config.toml
model = "image embedding model"
dataset = "flat shapes of many kinds, plain or patterned, on busy backdrops"
train_examples = 97500
image_size = 32
crop_scale_min = 0.8
horizontal_flip = false
translate = 0.06
color_jitter = 0.1
targets = ["count"]
num_classes = 6
embedding_dim = 192
arch = "coatnet"
norm = "layernorm"
norm_position = "pre"
activation = "quick_gelu"
mlp_ratio = 3
head_dim = 64
fused_qkv = false
qk_norm = false
parallel_block = false
inner_norm = false
patch_size = [2, 2]
depths = [3, 3, 3]
widths = [48, 96, 192]
am_softmax_margin = 0.3
am_softmax_scale = 16
init = "trunc_normal_002"
residual_init = "none"
optimizer = "adamw"
lr = 0.001
beta1 = 0.9
beta2 = 0.999
eps = 1e-08
grad_clip = 0.5
gradient_centralization = true
steps = 17400
batch_size = 256
epochs = 45.7
lr_schedule = "cosine_restarts"
final_lr_fraction = 0
warmup_steps = 340
weight_decay = 0.1
Rows from block 3 of a small image embedding model, named by matrix and row number. Rows with one number belong to one channel. Each number is 200 + 40 x the weight over its row's rms, rounded and kept within 0 to 999. All counts start at 0. After the name is the row's rms in percent of the matrix's.
After each channel's rows are labels from the 100 images, of 14848, where the channel reaches its highest value: "patch colour" is the nearest of a few named colours to the mean colour under the peak. Only what is clearly more common there than usual is listed. The data: flat shapes of many kinds, plain or patterned, on busy backdrops.
# convs0: expand pointwise conv (model.blocks.3.convs.0.weight, 384x96x1x1), inputs 0-95
# convs1: depthwise 3x3 conv (model.blocks.3.convs.1.weight, 384x1x3x3), a 3x3 kernel
# convs2: project pointwise conv (model.blocks.3.convs.2.weight, 96x384x1x1, transposed), outputs 0-95

convs0.34,101,204,157,191,83,153,169,201,209,198,172,133,204,205,195,212,256,222,275,262,233,227,229,176,156,243,208,219,198,179,143,217,216,202,170,154,182,192,204,181,155,209,163,167,185,151,184,214,119,177,227,175,182,224,165,201,125,241,144,175,169,161,236,188,159,222,139,234,247,158,229,296,184,243,164,183,226,197,249,286,235,215,199,202,230,299,223,295,170,165,225,246,222,195,173,263,223
convs1.34,085,234,176,190,164,161,274,172,260,198
convs2.34,076,218,221,186,231,176,235,237,176,237,180,216,256,157,122,189,196,263,165,181,195,202,196,169,231,238,174,136,193,134,214,114,211,239,164,204,211,198,142,229,165,186,223,190,266,281,112,220,244,164,134,281,205,222,279,278,212,182,190,215,188,180,124,193,232,160,198,227,190,208,143,210,231,219,152,277,154,175,221,257,155,197,220,186,247,229,248,263,185,233,205,140,215,211,217,121,217
patch colour: black

convs0.360,103,223,196,184,88,203,187,225,263,310,200,197,133,233,132,133,167,193,231,223,237,191,194,170,226,213,137,203,140,212,215,179,231,180,166,190,181,235,198,129,142,253,211,166,207,247,217,161,179,170,226,190,197,206,156,214,125,266,193,140,191,252,176,271,242,210,205,217,243,218,188,271,77,197,259,162,194,188,212,183,258,270,183,207,209,214,173,227,185,202,211,253,153,202,204,237,184
convs1.360,095,173,222,259,260,167,178,257,225,226
convs2.360,076,148,270,177,223,242,271,220,133,92,216,212,195,193,194,260,256,212,139,219,197,234,224,183,187,120,227,234,162,173,251,108,254,221,186,165,259,184,208,200,170,192,214,224,194,184,199,221,181,324,153,239,150,161,188,159,233,172,154,195,212,147,156,256,248,161,187,246,137,197,213,164,232,254,213,190,240,215,182,214,139,163,205,144,149,255,238,201,245,194,192,209,173,222,228,190,181
patch colour: brown

convs0.366,111,171,209,173,231,226,230,196,174,185,205,163,126,250,161,147,218,273,188,274,212,191,153,139,130,174,239,239,190,195,212,194,230,150,212,198,272,213,193,202,136,218,269,189,245,206,221,155,164,324,211,193,153,193,150,214,216,206,160,149,228,226,256,155,168,181,225,248,261,256,198,259,171,201,252,221,174,199,227,216,231,134,262,230,251,205,195,203,193,204,193,208,144,97,160,229,142
convs1.366,097,221,164,189,239,253,130,175,231,160
convs2.366,092,175,249,221,246,160,251,208,264,188,242,274,248,171,151,210,200,207,230,117,168,197,187,211,209,225,200,149,202,185,213,198,242,215,176,199,175,175,196,211,219,231,106,204,187,169,150,190,217,253,193,222,196,137,296,276,149,189,228,162,223,123,183,236,188,180,102,171,229,145,132,225,235,176,159,271,230,172,229,251,195,231,265,248,179,191,239,186,224,254,136,173,233,171,231,192,273
patch colour: brown

convs0.324,097,174,196,209,164,174,223,229,208,241,226,162,142,188,166,187,146,167,186,256,216,103,229,131,167,248,259,240,168,177,201,183,185,151,178,182,239,197,143,191,171,229,193,187,151,196,256,188,155,183,253,244,95,201,220,186,193,205,212,200,209,229,255,223,324,188,193,286,255,257,211,220,185,257,190,143,229,179,297,197,209,174,163,203,152,200,208,224,115,168,215,247,169,171,159,244,197
convs1.324,094,144,167,192,223,223,166,199,287,219
convs2.324,086,211,229,215,190,148,178,247,211,199,145,206,153,184,226,301,219,140,188,174,225,235,214,262,219,202,194,141,212,192,187,201,190,233,181,162,183,189,211,170,199,137,200,190,232,253,119,266,222,228,118,182,243,178,177,204,222,224,188,258,183,133,143,210,181,205,222,158,183,126,205,163,163,143,244,211,177,166,70,197,101,245,175,182,240,217,227,226,262,225,212,231,248,178,275,157,234
patch colour: black

convs0.174,097,216,209,176,177,258,96,138,162,237,215,182,199,209,256,201,211,216,211,220,188,178,217,179,196,206,235,262,142,194,205,145,204,184,179,203,215,132,211,223,210,216,216,196,176,173,199,151,151,228,377,206,110,159,181,210,173,219,197,169,179,223,216,181,183,225,164,247,238,216,273,223,139,216,199,149,196,192,256,182,227,191,194,213,160,154,105,198,147,179,219,267,171,228,165,287,222
convs1.174,092,231,258,164,262,262,208,222,210,219
convs2.174,088,178,213,280,219,132,175,169,267,146,126,197,127,193,197,194,256,189,190,224,273,159,239,152,203,95,203,176,252,189,180,195,237,165,217,229,141,237,201,152,242,202,143,171,158,230,213,273,231,163,125,203,266,249,203,210,204,182,226,210,189,137,229,216,154,217,230,208,216,257,166,248,223,183,231,248,181,168,168,181,113,188,200,179,195,193,229,151,270,195,185,138,211,166,271,156,194
patch colour: brown; black

convs0.231,096,199,178,139,266,233,186,145,163,238,205,182,215,188,206,171,141,158,180,191,152,145,252,251,151,233,248,269,247,189,239,239,166,188,243,230,183,215,142,273,259,195,208,157,168,137,279,167,112,237,243,243,141,121,247,173,241,212,204,173,198,224,251,169,278,226,200,262,236,194,215,169,166,173,201,126,226,185,227,197,194,198,216,226,198,154,164,155,111,185,226,218,157,192,198,226,168
convs1.231,106,213,137,197,197,224,133,150,224,245
convs2.231,078,281,208,173,217,176,276,245,163,226,221,195,233,218,186,166,192,207,157,122,166,154,227,109,218,234,169,187,209,174,219,251,223,216,165,172,201,236,192,177,214,216,194,266,213,267,187,232,204,193,236,261,110,153,164,277,219,255,172,205,269,252,206,217,179,151,248,203,195,152,241,261,219,223,172,167,225,202,228,233,192,247,233,212,196,193,292,192,132,136,112,197,185,143,141,221,157
patch colour: black

convs0.131,089,212,214,185,180,246,138,160,168,214,221,166,186,216,240,223,166,186,203,184,189,164,220,196,196,255,225,261,169,157,213,179,190,186,193,230,234,140,205,197,227,237,205,208,170,165,220,167,174,221,386,209,105,132,223,217,174,195,203,202,201,188,225,172,205,208,170,288,247,174,274,200,125,229,231,148,201,213,279,167,210,185,224,218,141,171,135,199,152,186,226,252,152,193,181,290,208
convs1.131,086,197,280,236,258,243,204,226,223,182
convs2.131,065,148,210,257,234,194,199,196,232,153,129,223,160,190,216,204,244,180,215,205,282,162,220,197,198,91,188,163,242,191,137,159,235,174,185,211,172,164,202,129,232,164,207,160,155,177,195,208,222,184,134,141,274,260,204,165,184,214,277,199,202,147,216,214,200,228,259,207,178,321,157,243,252,129,182,209,153,138,204,161,163,149,223,192,204,156,174,147,266,218,231,146,220,177,227,184,189
patch colour: black

convs0.21,083,158,303,188,156,221,143,203,207,167,214,181,253,128,220,225,235,168,219,158,205,178,199,225,272,251,210,214,189,237,249,135,170,181,221,188,230,85,234,205,208,235,161,173,129,189,217,188,202,173,289,164,163,167,204,173,170,114,187,187,184,234,183,238,205,162,167,210,252,124,247,186,177,240,192,107,200,233,249,204,157,210,165,206,117,200,165,193,191,175,206,231,193,182,217,288,252
convs1.21,094,168,162,237,270,224,257,188,167,175
convs2.21,076,193,178,213,160,253,223,118,163,129,149,219,147,235,234,219,252,203,173,236,255,181,275,178,144,123,176,221,197,226,129,202,183,186,212,212,193,238,210,122,119,239,259,232,202,148,233,211,120,185,225,169,195,239,219,132,194,239,146,231,197,184,216,210,240,196,225,224,151,304,240,158,236,217,214,156,216,189,192,151,189,112,168,145,180,252,210,212,254,202,196,189,151,217,178,150,218
patch colour: black

convs0.97,107,189,230,166,180,190,183,185,188,253,257,179,206,176,193,160,210,149,200,189,171,149,215,136,217,211,236,260,147,173,246,209,197,175,186,127,190,216,164,191,179,271,170,182,197,182,206,155,127,204,361,164,96,207,200,196,165,244,203,171,172,187,210,250,236,220,191,226,249,184,247,241,146,235,182,136,222,184,276,247,235,205,169,189,159,237,190,209,135,171,221,283,196,177,177,282,195
convs1.97,128,222,198,204,194,91,232,223,218,206
convs2.97,120,219,221,181,151,149,219,222,211,246,192,204,252,167,151,149,184,250,221,146,159,234,186,248,200,240,216,147,183,153,268,217,205,237,186,139,220,246,192,249,195,208,193,243,286,282,161,207,183,202,131,244,197,214,191,297,172,207,199,161,246,212,188,189,199,181,184,183,212,105,160,239,203,153,162,264,166,178,193,268,179,267,241,250,230,181,258,190,141,203,171,170,243,166,248,115,138
patch colour: black

convs0.250,092,218,210,208,212,215,182,142,190,212,205,221,175,238,225,202,153,184,219,182,192,153,238,207,188,215,215,295,174,188,198,193,191,163,212,221,193,125,163,178,211,248,185,207,206,145,207,175,166,214,369,213,97,126,228,212,170,225,173,191,181,204,210,174,196,204,154,259,222,183,288,202,136,235,242,190,234,213,241,166,224,174,186,232,167,172,164,208,153,180,201,262,142,170,198,337,228
convs1.250,096,189,255,219,219,275,244,193,248,223
convs2.250,078,195,231,208,190,142,173,225,255,158,146,249,152,190,196,220,220,213,206,222,266,150,227,196,232,120,214,144,285,188,130,144,218,198,153,228,124,173,193,161,207,163,179,140,125,199,186,250,233,160,130,177,268,249,192,214,160,189,266,168,234,108,235,234,177,209,247,201,227,272,161,249,251,154,189,224,185,161,226,179,165,177,224,157,223,219,211,175,268,195,201,144,236,161,218,157,225
patch colour: black

convs0.214,092,149,249,165,159,211,123,202,213,295,228,177,173,114,215,155,149,189,190,223,200,118,191,199,231,234,249,260,149,162,231,171,214,178,163,114,231,182,185,222,200,239,216,179,179,199,218,167,180,224,260,212,123,173,198,203,192,210,211,182,150,218,229,233,248,214,202,284,291,229,216,249,135,238,207,156,213,149,201,205,257,167,177,177,153,264,149,162,153,205,240,224,138,209,194,277,201
convs1.214,094,197,257,214,202,281,186,189,263,190
convs2.214,095,216,188,203,186,218,213,122,148,214,85,154,183,208,213,248,289,169,213,175,235,182,329,224,189,190,173,199,170,240,103,213,151,205,255,186,187,165,201,170,245,237,164,233,228,176,200,218,146,219,243,189,192,130,213,162,203,261,142,271,252,188,136,183,171,162,168,190,184,169,247,147,171,201,244,180,238,211,147,166,107,222,183,198,210,190,211,222,214,166,185,252,138,179,180,198,204
patch colour: brown